config.yaml
image_size: 32
patch_size: [4, 4]
weight_decay: 0.1
Rows from block 3 of a small self-supervised image encoder, named by matrix and row number. Rows with one number within an expert belong to one neuron, the router's apart. Each number is 500 + 40 x the weight over its row's rms, rounded and kept within 0 to 999. All counts start at 0. Numbers have three digits each.
Before each expert's rows are labels from the 100 images, of 14848, where the router gives the expert most weight on average: "responds to" is what is common among them. Only what is clearly more common there than usual is listed. The data: made-up road signs on poles.
# router: router (model.blocks.3.mlp.router.weight, 32x256), inputs 52-103
# up: expert up (model.blocks.3.mlp.up, 32x64x256), inputs 52-103
# down: expert down (model.blocks.3.mlp.down, 32x256x64, transposed), outputs 52-103

# expert 1
responds to: pink face; hexagon sign; grey rim
router.1:450488480477521448515490526531489428548501503496607562514505499517490485578537550542432519527463472538518462492477527539512456471596565553466614441456524469
up.0:473533515450530521465489534434555501471477497478525532467464534467512446457489490513540540520466523436486492490547392500497521454544537498492464476514543497
down.0:524517525440462495505441469457519466508485521473573482502498526387573456443499492477478512534497540430516410481491447451439522502484516492586500475524490510
up.1:527475458527443504476568461550446571493432446485292518568552459493473505478510500514581477526504501494463477509463569516521526509412391495505456505505442495
down.1:559501465540505593481504479474521458473457439490382496487500494505437548474525493432538476483499495558536517447465539507512508562428463508496448502520442479

# expert 13
responds to: green face
router.13:440463537545530490554473542482488538418463507560416479472497495526484420475496476481441504501495523556555561490528462519462494545505420487522514506478481507
up.0:523427504467462496465477521499585489496477417493499522511444470473458535548555547432563475474447536471468434536518551559597470451556503519412474520466537487
down.0:521518492492537551473480414537560472545507492536547489456543383440507463457507535494517413458506445509577447494502510559492511557570536473511518434511538527
up.1:434477531538524495471556480500479492484510521514505485478577484528495524485529527603534513557501516516433502440477516464539467484522520555463492484592464524
down.1:522541477447561530524535450476509460451530541498467463510513596498575476446509550501416528506563548538519491477512508401521428469451513473519471473444456509

# expert 23
responds to: grey face; white rim
router.23:522519495475450456534525504579442544526514530516495518537499431521477543434498403594525473502470492524489468548505472502564474517524502449528531513505449445
up.0:563505444400500560475511429546468462509444470477509526508558482424556475529420524454494528567563428438467494473545565431449549445501475457543527492461511528
down.0:528538449564529506422476517470489529454471419489466463454469471516466460453515437574509509493501488514530494498511461576435482462427442510521476455427577503
up.1:501467517499469498465490436570483499490496488459529404516456658495580461534422497486506549444508518510483447518511518450502590503455521512553497503540556521
down.1:485425492482538457532517492467459531469525514491513471477513477397530475427499429527463533532461391474481429514515489460447555468505489494461436516402480531

# expert 8
responds to: black rim; black face; brown rim
router.8:423510583485558511540582467437477546488533541528585448485487594449564543455457477562498509526517494479433468468502500444472557528501533449514430490572527536
up.0:439513547488521504476471450518452485566457502491538485528540468484515452542431492529471539471507461482471513484529582432458488476569541460489506503488508521
down.0:541506437440445433520444541542441498539533483481462494524463502426516518555532459501440421473523504392535515579535513470483565535489510541519512569552493530
up.1:526534523562449523593491578582566547430534498590448500506454500526483521467438463479467493447475511535470520534476431514512443505476510501554544530493502448
down.1:524453429538519528507531527367501487410495466531495552491483513554482463527502575495502439520562577510608475505480479561509428436462555478463547515439460500

# expert 4
responds to: orange rim; red rim; purple face
router.4:549551523492501451573457461508504409495517532443568429437521486468502498482492481548439563480494446515515544604502477488424531526505569439550462483510499498
up.0:524521532484480547501413586639495618534461536496450472473493540506536438505427479416505518437502493501484548535452478451471480484493449462501514532475570513
down.0:380446538536467525436527428534410552546489524485497525525477519448536491456432557447506493521520495426459461468560568492496476489497527467454451519420488507
up.1:539518464442505441483527513501466459576475515471548574491446529558473496508551537490507500532496549458524492497417551509516496514491553509548521497523518489
down.1:468476501460508539409553484411442437506439484506504508487447496483492489534443480570586530570492442529550491482541466548484491418432540498485543513459542488

# expert 29
responds to: grey face
router.29:529544459420530490441485451455470492534501551500521481496581496445521517547478517511479470507524519472459455450554550510406516515541511454429492559425514518
up.0:537485444513478507512497488531531503457466449442378447460517562516404407506521458549501446474491534486507510560488486527462481531463462529502479527493510423
down.0:444518467507475590473454463480444480525455449498413513544469471526455521507510479435552466499597520504473503564478473529581416503535507432547503507502511525
up.1:428495516548500528574538518492496497452539531562545524501456451564481503447466469569576467493503477550487532500526503532514466505494538539498516456517493516
down.1:540500501552513513562472542492513585468509505527461484523514475587506484519430511531518542502491494546571531565485456489483504505500555536541546477493565469

# expert 9
responds to: blue face; black rim
router.9:537518480516464504426533451550466548539558443501494506466458521517520515545510524490519503487541599477439435490466558472543510511422460461504450521513427567
up.0:515499469583521539486455500477530463570501502572499502475555498546491447508532524508514478546489492492551467486503502519493453452533458408542558438431549516
down.0:474535499545507503489458523389459477505516440518493508495509509505483524500508531459507427487481508516598537495459491579519438482469492510490549472480430482
up.1:505454568430479427540477481528520542401532500519499471500483526531497463501480492503528508551516509458482523479500483550441553500512538541471503498484495486
down.1:481554461516496507477558469495494451529565518473524475555514534433502494487525505523435497498478439512581465528578516515469559520456525518465505512450514471

# expert 10
responds to: black face
router.10:498495469495467504492519547549475482531513459481506557538417515552431570508502492552500512513504540427431470503436537500453503496379536531520517537491464522
up.0:487516494441503575444484542507502445446486516470495501603486510515485469574471520511465470458521557469516462486475529522458485463518550524581511554472514506
down.0:491397486531473526539511502477499490496461528496480591505423551618469503534534542433463521461424423564475587453418504518537513447561509505509525421577485455
up.1:500544508565585471443544436529492487489568571481502509460550501438485413503540519507434460507529522468523494481570525472496466530500508532469493544395495481
down.1:477521531513481538498496494520495477555516460509520491514530484453504469487542526431493489472547412543500543449481544486527480573511484456433500460417473557

# expert 5
responds to: white rim; grey face
router.5:538487455551542480471525515523461508495465450485486510505527487556501497563412532492522470504531514484582483459546557497562453553468490530579499472485463421
up.0:523482529528478533508525500462581462484484522458532498556519515493526499513455475480573531549486488448501566459523487530533501547539502499508436516475405457
down.0:485507519458513455593447502465418506452545491506513510540499499529497476493463536471478496469514503441515499456430429426436489546461536491587523526563537483
up.1:522505499490525438460448514471512466575502501444523486531523580512544467526512488472490453508525521460523469465516523550552448444521468491486463526461460558
down.1:447565483520550572479511564496402513461567562463448504599492479466521567446491516448507519445565517519498502565440547418466483541500502503490496534514527507

# expert 0
responds to: white face
router.0:536516458572504571470519502570553475569458430554438538519504444486454525529545532462569494444530489523515513495523554574595471563506494513457490445454444529
up.0:512553523542538517494556479495538477464486547490519524469517506506523468556500493414547561525505511524563566478458483517479496422429512433545538441550438474
down.0:492513501522584505453509478503509453541482541429556436517544539484518436529517550457547504467576476521439502478487483486524513525461455501503512525503494499
up.1:571523529481421486504471505497507516502448459486473565497446428543468430500529506445502458582522543538499473448474512510585522467510538494488530521440497543
down.1:499480542482471469475555480551506424555447510507593523517486596506536516516478533534508531439566459478507471515534504474519547540471450506516514494470512473

# expert 27
responds to: brown face
router.27:556505473446429512466482505494491533506489436528447561534450555559464554472501538493542553483498568544516514548425512538500485512382478530514522486598455525
up.0:468492506479507499574476471473501447496481531462544499451441464522478497472489487585513554585500497513466535493536469496474491481513534545541578513521517441
down.0:422522433498494557491474544454477447566506482500516589558533452546502484530547534519474490460576594467371462497432531502515445517477520438476462527496433565
up.1:503505505460529440484546478565485459484505517493549452522531483443504500553520471568497483538429457457588519415502522500470546566498499546477576514580528472
down.1:471563495513436598441585570519492534493493451436551496482428503497463491491548428577502412515495523558521488520514437410481493443479533538468440508549542529

# expert 21
responds to: brown face
router.21:493473514521556476536513544444470483428537568537552482536524511504559501422394459498502474493469522478541500580573422499499509490473532534566574504474503453
up.0:518418530518541464546442432531500518508490509552461524541564361509529498550515517485439506453518455520524413478479533449462488529578441491469502476528530484
down.0:451495450437534558456544510508493540510589452526464500577533505618481491554503525416518505507558473589485480439447547510523518503515524517485555491566488495
up.1:459543488417533497460520483497478504478511493514529475566541553491533508535495499494566555488577502508488471571506548513471512519512504440525379506503458574
down.1:451539460562456543537483502474435529458594494493471504486553485516462489460466436507463469617482499519419560452516511495458572515487526547501499481435531461

# expert 18
responds to: purple face; hexagon sign; grey rim
router.18:509496559495531502505529565611512448528517522520561524483507517555507415547480483518438409482488450516498515507563477456462527547527554548526567508530545424
up.0:487520502478495484462531531492491432490470526408487502541483554476571516537476504488531512540487539407447435470474590500509494386550547509501534444479548516
down.0:484481508563495585512459536457476471427467506519416521448517446535443534486494500469533459551541510552570524460460519643531481479425562489512446516458470522
up.1:562416454459523442567448534479459523491552529580499460583506468440516514533473479577463551455442500557495431580496469490482528559441511499557510517540451458
down.1:478442522531517478438457468528535476470565451503580477515435516492532502476478524494552539513498559493468484455487490435573520533542518536478444565535512525

# expert 24
responds to: blue face; grey rim
router.24:506512575488518543508516483596515537502435509458456510479504499415522437523453448486457473505482427430528539478590464423454508434489463495528520510473616449
up.0:462516500529485477467555467562508484487485499563493481526488493483466485560567535583559516557460522481465437456489509517500536513536496503512511450494489475
down.0:537519490522521531535455576501524479509475477545424514461543458545460497435493547457537504456525478497526550493516531594491460511461499546445465470469474454
up.1:521526440442497478515497485554407448542472524543517521513503487500512513528499498598464585547523524472532467531439554491457557552529504500490493601427538490
down.1:465498550433533493505475558553493571563552555476551483564565559482560531507493499407526537429532489427483415504417492427477522545439500478516407562513507556

# expert 25
responds to: green face; white rim
router.25:531498467477480574433528498565458535529530494475514515489501518554541589511480556454535454482568549509502445481415510442509497524429519516518438504532479544
up.0:479540546533491472465518494530505525387516445550442559488508487516508404487474512547430451547492480543492499537513525522527449493492490545526470484489459501
down.0:426511558441513514506535464577512513528482516413588475508467564520502420497490525502535507502576495489478449504558459470477465484502510559505526450527540544
up.1:601558548518468476506511499453559459480483472511528537431463544452467447445554492522481514461491551487531521587576484576610469444499484519504423541479505463
down.1:455370481505471507537475491459525444569525472405542482503504470421496528531581534522432463436493440511491493594524511554441515495555498492507452513510545505

# expert 30
responds to: white face; pink face; black rim
router.30:530485517474504471522464504615486558549575526561515465477501463505526542495508427552517509449501528508467436526414470482509418528498532474514565543547463489
up.0:411502496448479531489466524497518496594471526390459467551502539506427462563528510532471547500524459471539494452506510512420509499489468524512536544488509472
down.0:591498493473521442466492393491555520520458515545504528496589408445462461472549520434474507499467464486507563491476493576544459570545571460464543428433517520
up.1:529503496529500452484507516367509435571497496477618518471448533478512494521473532525460525473544570423488471538551482533471503420483537500491530504506572515
down.1:459454430440476546439508578507480452514500495503486521526501460499454455533535520544602498503489526501450484460543529555467493409508507515473566424463558486